config = dict(
    num_classes=10,
    layer_scale_init=0.01,
    label_smoothing=0.1,
    residual_init='zero_last',
    orthogonalizer='newton_schulz_5',
    final_lr_fraction=0.1,
)
Rows from expert 15 of block 7, named by matrix and row number. Rows with one number belong to one neuron. Each number is 500 + 50 x the weight over its row's rms, rounded and kept within 0 to 999. All counts start at 0. Numbers have three digits each. After the name is the row's rms in percent of the matrix's.
# up: expert up (model.blocks.7.mlp.up, 16x160x320), inputs 160-319
# down: expert down (model.blocks.7.mlp.down, 16x320x160, transposed), outputs 160-319
up.59 105:401497517378468440591497403534448471488506437469479463469517420402432510539514513554494493554429605420540532550425510487460599460484523490440540522537511503469473502494465472403501481495456490524474482421481544451476499381524454538543513495558526575461534479580502435421329537473432506464524482513489485475527531535476633512507535488495479580395449601427489555432544540673451439493446451624493507435511454499464553553463530537482459478443442465429491472522486557486481547496435518
up.60 096:459494508474612485466499499526545548446511477479519492407408533476422472500591528517536438513469572553481574555524476461465463532380473531539491450443577511446550496421384523464494491502529454387383517522518458459415418476469456494489455473441511520531306548546505415569556491550515470475455520490481408561510523477487428464488481546508411646589471495522481538470473442479498498559547487449575483541498551448483466472549496490427508515498539578565533490445500481491445443534390608
up.61 117:549479503450622424557487486495465516516579615481630513600518471502448502473510545483621448506532538520461467508525523531487486533555454533496552411491482460425505502516475510535471505497486526535520450534485473517355521492454506498499552516566516571493562498531538441574564506460517503507527530500504439473524445529545416536432445539507622534532532502456464456451510435233521514477477506550457453504539551444438503496522534542499484420542473489470486544512442505466522562448477559
up.62 110:574548551529527495440477494479540450529544568544510511531374509428564450485501516512442501548387494510557461543507445503451422467486501449409512437516441454552445515528505455530515503519556513567562592551471424414584488501521486493425446488497520551469552528519459591514432520510485446567482446550495573551496510506467399506512510476517675434502508501574506536469472527531513522434573535462521530514444431498525593499488506435441535477519474528636553478542469522465532492587549449
up.63 114:460526525429547485525557527549509480525496496504513436500560534437486493520470581488532495533491383448438577487472519438513562477462527541440479467495493521515402515551446487523551469436415454528522378522562536480360484470535475490497515504482508457508583497408511589485457470441502469500559559469571529404480532445480505491541534509565573537551552525551446447499436425601472426421526471393476497533495603504522403464492488540440563506548505501619546478559513473463517455480516451
up.64 131:526476442363540558476608498472451529616524502496522492523468482508575556498489435512538475452549306483448543494466521481531444480569544543516480553515483499588432486478488528499512501435601551396465459550574510546648583563509456497477519539446489549485490449452510392452608509576431526453543550565516518436512455490482584499525547483481429469495483560618523502471490497420524465585488482525468535495505558560502634439461491512528625511435480466355485527538477424473553558478498539
up.65 103:506521454648488618442414540473504574490514455518602490491423458471566525501446494511474490481497543545449458470510489565494483456505440490488483440536518543563449551515465537569485468558455506468471501480485465601610462622445498539530477478537484531447531475506494569515430549487468490508470494514477619517403574518515505439593472506550411494510486466402517438505481468364605494511490516493503517518454489527572669496460443447547483445497519514524498531499466478465525502442419440
up.66 113:493463478519506503493616524628665503552475511541481440517505495580476499556493516450415464546435527568478495468497444512490583549457493456574489400553532501611547519593540504513587489468539398514490489495477498485716568464484483492578559496432501422501530473520518465415607490469469462438550442448513444456431457475602441476537486547512580546527459484575556505445606474576548522468503513554540442507500498545577576453655524572472567439508528500412572485509501532454501518558524484
up.67 118:502437485330465412430471538486535476463474519460578496500540473560429528449521474557478500521504396494502601502395503583545537487484521521449450549511554515525516566527476521553482523507494523504486476441581528485520578505492474490511529476507471504504482516468486534446478530531404447450526593491475542484468501525486506496426435497546353518459517444470538446530462504550563499563545504472474527494456565489533539499517527465605503472437471489509483548538426550477499427496506433
down.59 085:612510434487664521582575515455479520423513486378485536435515532550566506557486529465607611529421498524498550433550562511432549533511481531502464621521427543491479495488385514403505479578480560558467575572488465492493486503568471478417529475517494512543453479418519466391566537607542520485460536501511555485561484499417496548540485490562534590497479481465454597519522539465483508511509552442462459435485524528574546543544469444457539530448506489451508555484548528519469542525386502
down.60 044:461485539507543489517600557508499407505524456537467409472478408470514524432587427500506451517450505531555536524501519471460524549570512494472530552585507480507529499577538497444541508457512424526525626524515497582577555561611449510480480502572497504470565467452495503512447533366509451487479513494599490616544468458443544487493469534472375473499386567498438473421526519551532480531515502487520461493508512506554497519441416482465485482527449398503548508518521442404518584503444455
down.61 153:511562508526363548493533517541497431495464516569541501525566543444505478439520470529533445509432489479437501515493552436525544455508536468480498469575568522475467543474474622526441517539541467509526640488501490563548464515461505464609495426509518498446526447539507512549438453492503541559353554553524490470420439558464491528555504535469428445570492508518504533483528560567573504430501431600415552566506446546449473459515557551445538560540609554433505377510450517436460514513398508
down.62 140:538507405497470476507426523527515517512392533534444436422570478481521522454480467490489531505496457509438500417571566559489496426450448518483607485479549509483448523507501512524536487435515510516413478407365481557518462564498482430555483611546534513496497503439552553416635424532502395560365476610488526433437453475469542564510512512468483487513510484526534494451557455567455603500495463435489548533539534559501482580500498546533539480564495511569588434560492558534516497528537437
down.63 092:509493418591487516438493586468470509504481484467506508516502419419521415557437468438518521464455544466440487626470545589587511567483490432490383537516540518516466466507529533494460501460518561517524631499492459457573548483476579568470531413522532413436522577549482522481547513515535434434402481438520412498541451529500531444518557472453512544567506373501553591551493423403535439611507532515527456541483447552484492575485428502513599557480624541591544608533519534486484486546461470
down.64 158:509477524510503497546473489545447513458455491461516465566575539570475462487474514415544450534603522478474559430555568510537562593513524537550471585469502515458407382481460572511560520477431512447452511444592554510517445438506478429563518477522471467469494546496495522577471457474457392460537517462540453501460547589491509566515430475472504497505487483437513616568439509468437454447558582484487520497521560468435546486542478491489495492403536466496529495442534448370536467433582498
down.65 131:510476470403479559510475512572429496485488456487540505453584491477410438462537548550487550553471526540441502428496459440477621445532473550500556472484512437402472494557462501525536537529533463447497489487543618552544405624493448517533559561526441533492606602539489505522469523421450461497517529555452482454486548525468485515553497502489488573502521598429471523499417478417565331470498514546415520472543518492492531523689518549536533564499486529536491418579504453503581432451515520
down.66 090:551503550446586542472507504427629511481484459474506497550444462551488445548555515433594480503495556544478516462489550464488386460564531500497554520409516531466459443502417486424514513509547556550453529513447515535564555544463568522536475483514465400494630556458466356437477582463441437567458479429495394497453491516466545484442572555607528508445471452514510528514450506497435514399525495537430463491493564451544473487565621454497547511419543478468475538515519592587489470450515385
down.67 094:506502589512482498548468528415485564499430544401478502622449490541511540567518541503461424485562441475501534610562496553460482458577465525464502517556561555491508436449525556536453452492513473479519503594521533404595611485570571486530478403472463510513469529639509495530521496421548514517501504440474455485515525449539548582492620538544481540500485506490509524582479547544491570607533536549542450494477436511508442487519434516562421533479491460515501508465541484475504484533403545